From a checkpoint of a small image classifier: batches of 512.
Rows from block 8 of a small image classifier, named by matrix and row number. Rows with one number belong to one neuron. Each number is 128 + 32 x the weight over its row's rms, rounded and kept within 0 to 255. All counts start at 0. Numbers have three digits each.
Before each neuron's rows are labels from the 100 images, of 14848, where the neuron reaches its largest size: "top examples" is what is common among them. Only what is clearly more common there than usual is listed. The data: cartoon faces.
# u: gMLP up (value half) (model.blocks.8.mixer.u.weight, 768x256), inputs 128-255
# v: gMLP up (gate half) (model.blocks.8.mixer.v.weight, 768x256), inputs 128-255
# out: gMLP down (model.blocks.8.mixer.out.weight, 256x768, transposed), outputs 128-255

top examples: sleepy
u.402:138127112181074156147126111108162133164115214128065133094192089100126091147066184108114098110115111158094096139098179172160068087094104098172109117106049130129142149105158109162102137159093059121141124145136158153135124114121126125129102116122128134131123142092150145183081133169122170153136141132103113067125141164153126141113112143160128131145131168140156142121088150105097126180078
v.402:125142154073148028117087133158169044148104128143140130132095123179151172080080130111098090129131134164084119133079114109140159124133100089064098130116084084084123137182179182160142134085113129194144139147214135097122127169070135105089076142117084120089163127129107170128108171143140166134107155128111090126098140178133122116144151079164142139097104176129173143124090122145107170193126
out.402:098157097102192078147151137161158107058113112136140135107115155135122157116121115137099216123096145108196119180163086110112167156096098189140148116189185085078121156162157117123126109104137202196103165124139151102131118137071077118152141138159118106127100106122138137122142075048141111141125140159101105153113135153088102098102141140071150158085118101099138096133135107119142100080212

top examples: neutral; orange face
u.521:134183114106099169146151144098135055136115136143163159111161126114146106136154123066136087079070198168132182129128059106205092160161156120148160167138105080097125157132139124198175169128107079103077154178124192191076084134097165147144132108178095120137047092201137137136087137109118174098103059171082152160109129104167078133132169084118140118167154175122111161151085130091165123115110
v.521:127123158113080088131075146123075135154122159086158136110132165079081099097100069076157109121112089138130166101116138054113122110153141120142090106179143099085100141152134134100140124143079072102141152124150229128106159157138078096176165207192154187146085128095140108114153136148116139092138111129157135112120140156125134111173084176176115147157150125134117099091092126204177109158166
out.521:105077127140144138136139151092099206139154149071113118092087119079081148106166158150133093153180076081154107082159172160128140140080128116123106092136132157183132073093139102102096075111125122159139117111077109115143173148128061163140112170103164116124211119087105167104154109116153139175143135168166094136106187104140129076099155199135099155126082108165139050113131096115131128122064

top examples: teal face; sunglasses; laughing
u.423:166144140136113080109139135123141212137113131127112138083121169112165157178130189090043140118116122112135182094142118084087197131147122116128160131079210107151205092123086071143152134106114114102132086114121148101188134076208121164093136136164152167146112115144090123104142129063114122121140073124144119112116143108183120132051140120151101129181104129082103156162128185102162184091141
v.423:155160146153133149117165151135121151127077116164061136142105188147109137127105148111130077125129131134106116144099135080063164153077160178102112148114067138095124190125030149117131073139132179137132144146128078173074137108115109059113152096190168165160134062149131103093119141134140159160203163106090083124160144159101129122104135094120112159140125079141105095172091126152130116119171
out.423:050192126109136189163115089140140067183080152161108124147174129134154172109097109168181176107126125146087091100132090131124078012081102130119130098122098151118085131102137187107105105169136112155134112141151106108122128137095151059086087129155118105125205197085156129110087164146133127140120089182138191168159149155115149102216154127084071147114104091141121097136130100080116052206116

top examples: smiling
u.558:106099026108143075101125147128125102155090110103046102155109083073173184072103107112101109108126195069119160128145113149117149124170102136109140117135126054109115147083194139139106162126128220099083147136089092185166137141104103145174094116113125111107128139137103149076175132122121171073120126147117175207106183130109157137133122163122123120158129108087077088134157142070176153121101
v.558:168147185093111161123170146145115108167152116101180152115176106146157092136118134162182128124110191154173142142158074122101189196065162087126110154151093165117152147179110072168103115111136138124107084098177174105147079085160100152138152150156108148150130150200111066151173133087128091111114129123170096114194087131162124111133140111124092192128126167157106131129081086125154148146101
out.558:133138124176211125150095174173131154044101156113141152140076132084113167140074115085072108110144140106076115141132103106216095115118174116129143054158123118103145111105091144118163094083132157177157134153104138148130138137125132189108136163139124121111086143100151162186087135119135136165161112064110094121078087136131189140162144114244161111125114187156135182143184101157107118108129

top examples: teal face; sleepy
u.359:095161117192163157131188110181180119131131095066207126091149175122137139120087118100088150135132077145120111183166113148200086122147107184150112117074148098186143139150174173102173146123156085136149087144129099152138142152156145067113154088164096129093071162129180103070112116138094142164129152137124101096099125097121076137114168118161143061113145128118195143121134150110127104156181
v.359:151131146192143055111104136124164147087115082100138136137183113148124077131098170110183095159141162133058148087172138100149095129143123146100181133118208120156148125108102132153084130105077156088119139105132144085154159123079134096156140197117116137119085104144126059115153066083122181130155109151104140120116130107129123097136172094185091208131149124148172147145128123083120138115082
out.359:117120120126166083167092121157145123122133131173103132170153087144127133154117166131179153202107170137153133139101095123063131133122119126106139144180125151083148101129061107153078108148144166166105168112145200128145164118179130191165073144117173100162131173069093151141105096099154145067156123078122174156078124091147191136134046161118145166104173155136132072079085092125139103091119

top examples: neutral; teal face
u.693:121192119097135105163153116147080119109216051105082115147098136094122146165095145066135073091082158100107069114150107168133131201140115151156139150115103133128146112114103114083154157112114040055128133070124133092164164146152126149133078132133116141108100206201152151154099117104141119161097142165072092134147162142088166096116085177133147130124129147125111115206138158087194162121178
v.693:087182099154130102159125102109152110082140127114096105097101104157113148062196165148131161121134112093124100174197068122145130090129096068045074118107127095208116155092156118147143152070148156140127126120100164169109196156107137113107104124149110119159100122151154123142100194163145120112104164117201160099145159084097131121141147159121173161134191122091131105160152194187169135068153
out.693:094106194109136115142125123147133197169114162123134071135112138141137142185093183152086149162179081156101115083132125116132142072107135129112107117107133126128120137050138150125133133186128183127148124133152113144097156124156206101131053101139161196109172084077096125137132158127160105086153179152155118169086100142149086148138069130175094120124240106104139098112134162093087116134160

top examples: sad
u.496:145082179140071089206081184083160112144138047130140150117108115124138136145149122164135144173195115146120097154083130130114168094081102139189088103153139150137129124093127148144149157130130156051068139163196142158169125153110126147130179105117165133084060139139056134108137098129125045135133160161105142159061162147151078138129114168128078104166137131113097119102055103183165123100113
v.496:074149067105094124207168208055113149124140129132146130098100132113207122140067159113160144156149166075071119122156104056163128114124140115135148128111169062127117141121119161126155159128145150086109153155135178123061159125123105146134097100110171100141132110130115143126078113119210150130080144065136130167118164183110106143119121112107126157131230107096038147120084122173159157137116
out.496:119186139116113091148130139074099102162149168177187153114096139145106188111118123079135121140083146132122170148158130112140096164176127097114108157102130124089117126147146050077070112156148075100178167115078081106103120150087164102127115122100152124101107173143123084123102158109122134078153167071164113086154118126099163172133143121126189082167112141149060178165155169121131167143201

top examples: sunglasses
u.309:141083120145096108177091193155140168163129152129123104185155164133131131127118124159131122131118142108132136093080133122114146149148096162133107147149066143095067180094082103172146168079116109175113158136140121113087133150174142091140166118169095163089154068179137078158140085152086131133149134175095093108194175169116108105089129182095132172107173158080146115075170168155109139114152
v.309:122134135141132096181121127163086128168110079223148098101102150130127127098188136188116148134145091180134140144093132117156107093133136122161059128134172119132124141152125058185085112162125124119123094103155170164178128174150131069148146058130143194155122174094161115124126129190124121115166153153115091153113121092089129159187165128110115150138195083132126154148122090166104124093116
out.309:126155137125131150105153138116137115127110128133049164135096128066133171125149123120097190136104086191107087193123182128169143075096109043144167145091132064125163081162151114145136101123105162085131062127126101150172091103074155145122149193068151112124101206096088169079169169115145142159114105131103146169107133123175147147156112067110135126130079133142126142150048094123136090127157

top examples: smiling; winking
u.117:150113213110069107127103132122148126205139086105115107103146128083073141164206179166161133158114086142176116144104116093157129104132093166145108141134176152111172147103137221126110108165136100113153098152125149104131105115128133120117131146115180133130124177152084181115123079091183147123183159112142164201106086150186084112143174195095097109117131161124144155162120100118100107130113
v.117:117104182133092118100099145163125109112089158152116107167074101097116144101150108171112114146169108099157142159123096138147143135094157171146118160116165123126135114090145166142116153177167135173140109162091159151162140102112174150139202101136153165172140114161134097105093074107160127178128151098095205178221145154145073123088130150071112094152056119100167091109153112163099079108075
out.117:110129072124150120071160135192109146054105190180148162129116112155180145089085088096163089150146120084087116136131175121126148110162144115143180109138140124161070107115137083120100125109138159139134104116130147109152124083126105174143140122121130118134118115158114155123135167101099102139072123121118081101171193176116176132149095093105129154174149116183112114053162184073160129095126

top examples: angry
u.395:127086088104092160136091115153122142092150147121128138129157178140066077159193149122128105184095140144097119122112159042204128143124077183149096210145114093144117135126129135154123151112080108163152139119152135089081133130140103102135164121111081126077078134154183160207089097141091125183135131105106135157133123163068140130166131161123155142155135147055098191104143133106111171117038
v.395:161142110123095123162079132072088109106153173139113112123138127086111133095155132134125145132100108141118152127107141139025163107165150151122148137102156160170171110169130116121102120111077100112182152142069133144094138075122142105139156169121110165133122202150144105129101133132118092181128161112084155120103156123158077122117115137178107202135140162157138174096104157198169158149201
out.395:127157197164136095112138144119089143121123148154162080060132050132207131133142098112087126123167134127133133154163109163082163168173122145143072052116107173135146155109132162117157200184163183123116087078090151128145121152104068135103108117088158131141112144111082087151140110147120093113151148106120111082137134098200118110151145133106091118156119113110195108131120156092104121140149

top examples: angry; sunglasses
u.349:104125110145112197145174196104134143092141080167126158150148153197135163163123115156155100121097146091172131116112134100147164130132179104078186154129088105092107150123109141116116129102209096102158061093133136143133134114119199125145106101119120109120122132080151137155137131089192134089169149145170138159115099114162131125152136104180065145157168118127089137102116155081186132107152
v.349:135137176137110140096134145136138127181131140157079175147116055197082132101083147123135142083194081103142149159082192154148142132106134160127104118185077118146112097120126088132146138101076118105112094176120135125170185134116124126109108076148092119152105155116111110147184156096155174073121197193235110091147157108125088101150118125147137118073125149126110101143120084138175170133138
out.349:136144174119168120132090110083101160171118141131129096147124057107105107119158111072035140101163092186080119127119125160150102155164115111128170133139099083202102145134134121101103146136120095093087197103122122132138172170101063138147169127130141188161148109179122144108151130159077111173138097095174163124144193086092137143159111143076171120153098099141113135095152166131142141163078

top examples: teal face
u.230:110087055160106150167101084122116081085130104170141146138110079139114190156126107139100164141079146093084178176147147117080149184199128103133103106105107118113172136109128137141112160150153066099095143098135139116132141137098155132163095070107149047128095141133153136105069081135113158113147113087158083177090134142081171171102164135132084108164180128145136091119138152142116120130105
v.230:119090126078218124126116176073136112146176074048165092115152089166130174104134076117057151114143081126119123234080152087138141129103097143147136109143156113135121108119129111125158124129126120144103125145113145088151156115089183181171184127178133099090128120113117182104074142185181128147158143142139187137120144054087192146080175122130132140174119138180176150126133078159181153148127
out.230:151148178087148141096162111154189105163102108112133140099117137186165038140142146114146123127126117163179118056166134132142135119075140133126076119157144150207067143160105144123132105150129123084147039099185165122120134117148149109127155149149138143127157117205141123132172147096149142151111135176162091120141115144082186118123095165102147108149105058104070177128064139072125145098153

top examples: angry
u.129:104141068093097124112082121141122118125070157062145119118130108130120126125104171124187155174115061127162094149079144104150069103079108110113115140076122126133137146166126131166099125110130087135109153103112149084085139108124085117128101125122099167091161117109107167120101106173123164160110076041087077165088090072113112100131071134178107137091167151173100093089098110145074123052129
v.129:044139096109112162124187068131124133124130146167142092106089165132077196098154099105081177155145140162170132117116139127123169124139096142095145096086129132149102149129082076119066180091092112127135135095113128125141145104149107160089140098189070117129122103154145154125121136141117149109126139117177092136133151151092114165100131105192146083134159109163132125129172164113200095118117
out.129:104108117127159075155115172174166110111141075174120142138127155132120180136127167143117074107082137097088132111143145140153137089185132088154131142159126087116102092067116153072153088132105132120181159141183098098179065087125177149164134103095099079135075078175200082063145149131075144146091139143114177127081129114123134134121124156143137132157095177083104119130105123147123133134171

top examples: sad; teal face
u.4:155158078157092137122163178129161121169109091137115157161140134127155154140179118090169115114111095096106136201137193122194160154102122138090064130143087174070120122104121166057167151171093132159127160106137169184132084113182104178083120092190150108144114115134029064162084102104119127136115067157122080094086131136105099119107152160118158169093107150132133135154136165129109173088169
v.4:162128087115146094163164175152108134133134121194163082085090158165086082171105116129108085167136195091090073145155138110155085098144092177161109104120094175153135124176162100128155160173165168117123145116209100128070121079088083130131139142174114199125125137172153135144109140196156162177087114122124179093139086160069145171153130144157114140119109151106119176091135110159076119183085
out.4:131081138102167136149086080092116138060120112194129119110101127146136155159080138124158157162093101142161144121076129120091173083107179149127148171159151124147104182085074097199146132107156083102113187120173123099125137176114122110115141159114123135160089146131171132133134152172163165081127130097107144102172118089119191122109135133071093132142159095099143228097141132156112110161137

top examples: teal face
u.644:096165133121099138147102080130162156183104186142092114192089126127139085121064121108165090195129095120127139174140145144111127166136165124137143180134159102129103139108081103145137109161192078076230162122128120133106096147172167127139138184129076114073099152100122140149132092111129148141096149114086103120135130111139082102136155162101193100171157164085109120107128156151161133130149
v.644:098091117112122118158119075094127094162118146100167078110145137164099205110098140157146172172109096152138095139158167062131181104127117096161121112117136109199118111055179128118094143131163120132178170113102143150159216162119142147157086072158129107128080160138124134116181092181127141125140154082151121079065193080145124176091135094131085171152134132110161151147139130174097101118055
out.644:149140123150125196156105131111068118098139101143148121125068125169094163157094143178077092155107161198191119125179105128155073148119137085119107112115163146151130158122128110131118168094138115073072112135111117133074083136179111130135129114062144154171133104083101159169121033169138125094095164117178121136093125095169080157052119098098086104102118131108166142096147124140159133103137

top examples: teal face
u.646:160118128134114136121146187096094184132117076115120170149087144126171110115179129141120069142063086170073087087154097074147155190159119123137166133108099076125148156111143103099155128104138119150139173135143077128158150089123122099134154125080117165182089177125170135152151106093204171085159142077136072108103161164048122107123163189112130105138145112138029118111127140144143131167124
v.646:140100180114097144105137135127089122161103154156134175121077117095080066114099086127088062114182158108086113113122114154120123154171121149095111133135144108091095135129091078094131170138123109162143126157154108152106157112100141093061122146108191131139133105108097135127149087140162128162062168085150106160119075135093080195091148095142119189135094138188139091057128150126081104163142
out.646:146143154098192141141171077135183143118193106104129079126096120137156128129180089093156170116106113113190185170107189125089159100076082147099124122129167120177136146132173137126125154204100123130135046154083089038116091203166183162145109118160149110145151130168111121082131137148092111080105183167119136173167123080140175075139094092109096144120125111064148100097099112081127140141200

top examples: winking; pink face
u.96:142151074150114143094114154067130119101109180117134110157129087100111138074146157139096078126153144100072142179127180142126094149181120156121102127105126123096090093161140158154149123174121106133130088155130116151155140111131097120116156078094144088081094136131140134074175179124121144098156084139083081151202096127167108170153140113115192169068099154125130106138149096094115093100188
v.96:131101112156096147137131127119111094132092155137159083095132120169147107166079073133149124150197163064087126071096155102150105080104113140088149068076162155073153102189148128148142160154096120166127129156205127140124149059136141155103133101113208143076133152106141085062076094128131121158158111171120103160152142111068191090109105097135136140113118141134122155143141174131145128149201
out.96:104154111203161139188089179141136111095125080156106106123104141111144191165125160126097148137082098183135093095065154106139135133157116105214094162165115090120157154101095108088160141085112138176160145143136151091078188136132070102155093106154170210163117168168124087138117095127127129141102112073122174117060156111163155131119154106111139145169117098151121126093102070197096128135092

top examples: sad; orange face
u.228:136206142112147140064124224118134165102140118151126137138080094110131080119091133154120115087110131097154113094082140120131095112136149148120141128138188141107169146126121082103133097146141181083161161165104159111150080102106166138150160111134055143146111154158120138143142145082118144138114141088117149124134129123132112087118106094161052067167055097107179106075086067155146090076086
v.228:150179070111065103126142069089114074114134121092117157049083150078155158114123064118061153135169154144090137160126142113173117127163110107086137138128128122128109113196072092157166131153124153120118126098154134175110145134045165145151163165232120123149104178154169158115191138132118130073131123108133137113078130127119191145125103155100176159160162157139136130161165074171107096154147
out.228:076157144105114147156119107146107100158107109129160198120129123146129127084159129131095123085142159129086198144121142128154169138158146046213160076106150109157103109122114098102166136099070100165133050107099076150129170121132075078158110118136139130139119103162160162088145112152143130122167138139203116156110155143194144114159160074117122078127164136122158108173221197122096175141161

top examples: winking; purple face
u.541:150126038092097086141164097153119088110093151157127074174122169112102127161163112145074134118132159112123148137110159163095143133134063153131139141109119110073109079175146086093103120123200098111155099145112136124083060205215188103131115118133102127105131075101202094106190136124158163146129116132099128176127126103172129139064084154069109174098077126158103155102157154159195141164129
v.541:068119168106124127106146137172149125158170096166107127137129066132155127156156123092147208169118114119149122121192135164082133126094132140122072179116088186161111113174134101136139084082143148117115095162174131153165122161127136139142130132145133089099115151127129169051162103136150135141152106118106113138107132185125095113097133100133092089168091049161133130122126119157015070207108
out.541:099096206167115134135139128094182113137149131109103149203110052128118194084111123187136092112144139109072109075122142132122136147116102150099127150112146104143136093126107101104124146179060113170122114188141073085111114110085090099131142175140093148092110142151119149095108160125159132086162156120135116144150138170164161131184083128100102143129095152156203098167080201115102175126213

top examples: angry
u.444:101129137155141116129106132063165132132073134161122171124151133118189160113148140125182138145154133101069092070152130075194124146128130142156128187175141174095127084129093120168170098114158132126118051123160148114067142110122085131131153102103123109177116165104105213217161120099101149127146133064153093118137113115096137142139168134065158159135096132081139076170110169131165089161106
v.444:116170141129180133136090130112145093073086085143092166182090129069165114134084123197110145152082054057124236154146127181170100127132151153168136154143089151126103130087125171105139135116154145105105125172136124161095197145136092065158178128165075157161112138152157123120091131158150134106159112109110138072118177122137096120109147127123071186133144171092182126099078138133146109163131
out.444:142115147081080165096144136132100147116110194168109094113139158163069119148135092130107153148081069170173114143055192157101102121122095161112111155119129142130101130161134132124112148127107132112158155148124063090157134077127100139109169179166151137081144208157179084111156119109145120069133131193084201140128082097101229154109173071167118125081115156109110127117110109098119121123103

top examples: blue face; neutral
u.686:141156174108157143195113094171133106087179149136119161140083142105130165172069196151137106186109079118079151142094097200157112156106134113132103116176090136156140078127110118138139137166164083139060149141164097128126191159163150158146146095186138105129114130120180087180098078175174153124108141167114205133095085124163176143072143174124147119147094103179136140122130110113187108118102
v.686:089131166118121174077122139168104135169086141103088115122051099134102116099086134076135102096194167183181132143145094118208054113098131128144138123133173135080117167187130095072122103156152175176139141128118118144124167136110137172073158149143161148130170158121189107175152138079089126193103134155132102194109142140173137168089143086104135090157105135153138121113095094152131165083148
out.686:085137063139114128152141143113131163166104150117141127153149086117163158138125077099148087016107134099143128101136111060150145206101069144167136121090149129205118131179087118070120146214106141171130139070141166152137090145087151115148112165167130072069148171101103121145120133075049112148100134165166152109113162135107194127173151162107074101067133106125177109147180149124090126148165

top examples: smiling; surprised
u.324:148168176133165089094106117133136107169043151155134085164110078124182053108125101113099119167138102096111084113056081126099078166129154105107148033080090132119111130153065147132139080040144140130099122116137134153099128176188128092127196075131087136187161060117095162094105129121152165104140167089169083152135105119098122109138133136076111137092132164144182123090099161199131140196104
v.324:113124073166121107108102140104065101106155105164104110165168119180158118082145085125196167122211109160164141135150188168111073102104175071113121139133144068152083131115152165128178157062190109126204105161138071139133102170096130119154049191090212203155095144075089094141108086133159127133139100124148149135159131151152131138174113124095108168152115125120089141200096117195142139163165
out.324:124147148133149131078122099146119114128116171141132201147095122151069063099145130110105108095161130171102043126091123167138092152178136123089163148107176095118118165125083163124117123135165170153115159110174097168098119167144118167145116140161130190149120139109087098096084109112119139153182112088195151156123081112096128133127120108198146180157132157230145151089108119136102126106100

top examples: sunglasses; green face
u.699:099167152121119111129098155113148092099125072181156148112156089094131086148188164100100121163170080122088120138110167107122109117090096128118165178141144119095116136194170120163115153084111079130082178152139118155087175085153129120130128162100177065172098134104165095088111174095069097204118083101179124062108116084152112183162147140136120116147165103017182124123169119130146105149164
v.699:153189158179168193119175157142142133098092153144104083161074098079150134144145193098114103130145088055101107154092098134193151058097115122103160146068159113174088163080123164055218113162095191149105115168134109172158103133123087118136127115165095151126107125100140160124112087157104106157134106084082160104125151127143124089183144133103141126163116147113140151172103074159126126194157
out.699:165087106104173134180146076125066156157104150132141083084104152128123165073074068171133183111119160136082136132166105124087193145149155140210097055117134156140142122121103175106109121174096122147167141134191107111174067142097216141122116164168108155149144144157136096092159130129173173105130146146115140151114093164106123130126106076088159090112110119177097116165096103104137101125063

top examples: smiling
u.23:090105166148118111083061110155125080127142102137104143180154106130087165130105137179141154173105106133063162114140166106128097085148118169107111113118089135100076149138141204147132166129110153119136163147203086091149153153178117132101123107123153161121164114082123096104181064119188186182123146123105140132192133137182149139134121174107074120146127105020178123136139219095139089102163
v.23:109148101130102177156091137087138168095107094138113170093072155123204156183183182103156187111106148092128160133116134135107084097097118150108120168193090111105123133114038076070117127122179138101110083108158133153083183139119073147131112097143107127109187095148119109141155121139121123163183106123106088086077102147151125092136126082099131074188113099092125114189109131147135079143136
out.23:123115146113101118124150165130114099122121187154137132144122128117150107125179120100120174148103093126155081118100135155151107181129101095127109122103143111201109110119074089116106088045151120156150122133106163149102101121113077141125168115125140099193107153132139132159076193149090100065120165037119087086104066122126151115163146091164160112140119126126126147096128110151076151131094

top examples: sad
u.392:173148094061158130127140114152084210084166130189171128120122123153135143098099100139150147099123101046115099108106154114082049149104175122119107130138139154093085157144151101179141155115126146081204106146155111119121154089091128098178128145102075075156102095133126166118150134102193154109123165089121119129179097153150155094147115080186105085142148111135117091084112128160129134170154
v.392:148152168117150116145153141085103169105112103160118079108129099120112131153173065126095126113075148123098186155197108092122146136130068115133082107117101128093159123084084130111140173146127093098149168112195164136065123146152130121155134214072104107146100072172154135187154118190105159123151111141145127129144159117190109125103085117138157158099108078104111196141081172116130133133105
out.392:087150214180096126133139184164139052168119200149146139145185109159123126124089123134136101104129150126054118102125158116164131138127110136156151108098130075107129088130126118119129120123095115146125113108158137144105101125103078105144121129171138179101127141172074128089116118116102089192093114110162144128139141113103096116130132093172144196065092071125136060209124170060095134129110

top examples: smiling
u.31:138151141152132119120121118156138136097111087091067118195201156105114129112064122137094165174090128131082159156152140081118109118127139104166150086165159138132132126135082086151145125076133189059119092078166067147162161120132099182097155168109102101164086110108161153111185162108146170135091161139126174102129162166101173178120165142073167155114152137065183172174155124114114160137180
v.31:161102204105156138191173134110058133147076103125096117106090136174082144134153102144164103090120103162131179126096142096065138144119128142156125149134148146165203109153143149119168155158110064103156149165102180141120103154164081146164152140124157176145189085180158082136101111108121137145128148126123203082190109097146126080126171083164127181103148129111122106108104172080109158162089
out.31:106109161165050139078172116120074180159091108166106112159142052116084159109124094135142081136137143171120108102117156109168095093092149137078165149090097078161108129093138143145164183162134149095137153192173117069157162135134207077162106098118123128146145126124190129130141153095166031126118103111121117153118159131089106159157108186157101097082093140103190120098170143160123135104083

top examples: smiling; winking
u.616:143064145095130109116137090157087133111123113146158155193135155045059164148091181145120136147122166146157142175065070130155145141138099173163081098093169136100119146142140129100137161126092118119083084053165139119143148123147164091121117205124144148105196148130125161080135116074170148157181149193155121117070121145125168131103084097128112113130100136133113158115151144190140143098105
v.616:149130040144092050143114136141130134127112156144045199114143146056104175162087113114089149101112092078081129149135197109153131138065125137170145103128124104094139152159167152189097130117084104140118062187150132147120195096098124142114132117097161115084099156160185062065138106144175133097182081108105095110073082147102134144125120157137136089097142139152133118135073109159144159077143
out.616:118118095080116130072142130110187162112137126134142136139087080176160176129107120068081122106106074136083125069163075130139147135145132100133200151175067133083101133105156143120096166120134120151106150180121154081120112096092111130113183039115122061161060109142147142169172117146173066152065118082134069060121199105136171130183171189134115115143161089170136146130133181068144126179193

top examples: teal face; sleepy
u.32:175070153166172116114096135155063146198106124119135148146155103065085142172161133113102131113120097178070105061142142141192147161109091133108117126162099151110209142149104119078092109156111208158165134147101154103110191095134083069107131152174138113196141133154181175096153124119091089136125123158131112162178122161064138168123125132138093131151121116104160103140104143096172132172136
v.32:126085131145111117131075146083118147084133113087098134159177194158191134204088087136125076132092089138136168100124123124177120187082103101163129134139120123121098123149121155131128097161122083114156153156126120121125169142145153110159112184159107139100174133139102112143106108106121172124119151169163100163107138202140136095124142133185089149173107103108080103190089108156106115219114
out.32:123117097132159118167135130142145109101132159107144144144103080117151138109149115151149147166080166090148169105089140051064157046158096141113136105114133061123083090155128137162130119159171133150096105108154170150164099060140150175095139104135086126087146092098130056218105140115104159112146123122120075100049132083156160149192097152122092139060145106154109103140128087145078099088147

top examples: smiling
u.206:131158093186157113187147172137142120167076092085214153160147047154138098160121131111123136114147186166176114172121144184138092139141079143117065170122128103095131124137142134114101128113181168096184119127147118093160137108106114076178222140150163123124114106141128093069136099152096107121130129121152127086096186067067128123083188083126099060107104135145079129105113119170121132097139
v.206:143148098128129095062131119118111121122084178218123119069084136163108110132096094105170085111132153142126122152052141181115173115160101159042111142201126116084093126097114146143165107141141144181115094122195142136118159124054150152111083220144117136119124184122122097182138171121127070091155096103088141114130079114155164134176151163088146146138098106111121103165165119105094152076115
out.206:115084170131125136063060082119102126125146108127058135142140206108107147142143097184179157119079059106086134119109128077121110112086135103123165111176162099118104171105170094162143138154122119160065107128151123119167167129109128145082129109121128142109084159136117132143135153136112157159174148167102159165171126168186138121149056104157133148122128178114147063124138125143060145118082

top examples: teal face
u.388:142143102127132169144093068149118177103115123100113189118096122176159128101108142118111128114134105115119130171142118134130130170101085143208131148124187070132133144104163192088169135080175135126140128096129136150104136104188098081138186149180109128129085167164097177072068098115121145211134159151099164118133098106111095159107148095107173069113038184114112144107204171145117086099122
v.388:098111158119142085140092104185112172113112101148164108081173099080141123104140132124154162130189113132159183116159130097142149173114120162203094123060140096079136101164136141193132103131124122142071165116168145122139066080066067114185111150137113125114165097101118125150175118095085144108101141100090123103187193199126056139106180107123143086140205131133160095137103141115162130143124
out.388:114111124147144106125144077110098104131175156118121081151059155091152126149132107153125185149117171135181138129136131114082191107112095182079122130091143166134123102135089126167081145154092099149119171139145118133135120146103149147151073134124110161126118093106121087142139124147165113102170140100054175155141190113144142061126114178164142147142172081147164113088035127172125145118125

top examples: winking
u.157:180067117087125093187176174174144117109125128132083191138166162174129145091144181122137133147134128113074123117117141152121163143152174095099105129114122080152156154089074079160116131094101098154087103124088059083156143132123130111123158138108114090091186075142114091125153109109113124140133089169177115125130101210204153092100175169114076174127081140122111076162170109141132090159140
v.157:184074116114111134128143101158088097108101122057172143148063133144088109132140100065143109118183182106103143112095133102157141155178070161117123120089155104134162149119163121104238165106150112115101085150133137174134146132158104154168160167166117143122113112058087127114127117144176068151133089116147154164184076149100132099130173199161134118137108056140125146107102086156126152147132
out.157:110172097167109164062127128121097127146135124123133097125097126116099140092104103115159141095119171108120133154115130131128107107155095141130107130138132143095083079153185167137160105154130161087155148145176163141072149135098115165128165067191108159153107229094146154130107162153121074141077182134081118175138137021066132166125142094155152068091136106135102175100137132110148171138076

top examples: sleepy; blue face
u.679:056062129095139127145159146103110122166069111170182157162136138153112164083162135105071098148110089133096125135094108105137177091124088168164145159141127059123143157141106169126115142159089128111128100133157108129122022126089074184139139157160116144101067167080144145156163130089117114126168156134172119162084087159098115088175141169122131130146151115091097143110132120068096168139106
v.679:080111100110114143142102145092137144149167117135134123153160156127132148116093111097162166083174158140114124179138133119158160177106119096083171115083119094121068106092089085093080122087100170095150072191088101165141138099109097075095181135139051127128124065143173131179179132120124062129095158121111107082126123127169143053155073123125142097197145167144163136097124147137066158176137
out.679:204143147121125117073135128128123167112162094129080154106155123112137119156174097138129160089116162110141121124154146089159119100106107125101127143118150108169132132142174090151073112120160105153152166119098140105116184179143171159157131136098128093072147096192126118103108115122133162132170115104128039062135133125094132154124115099129141112148144065148149095187106102115112102109124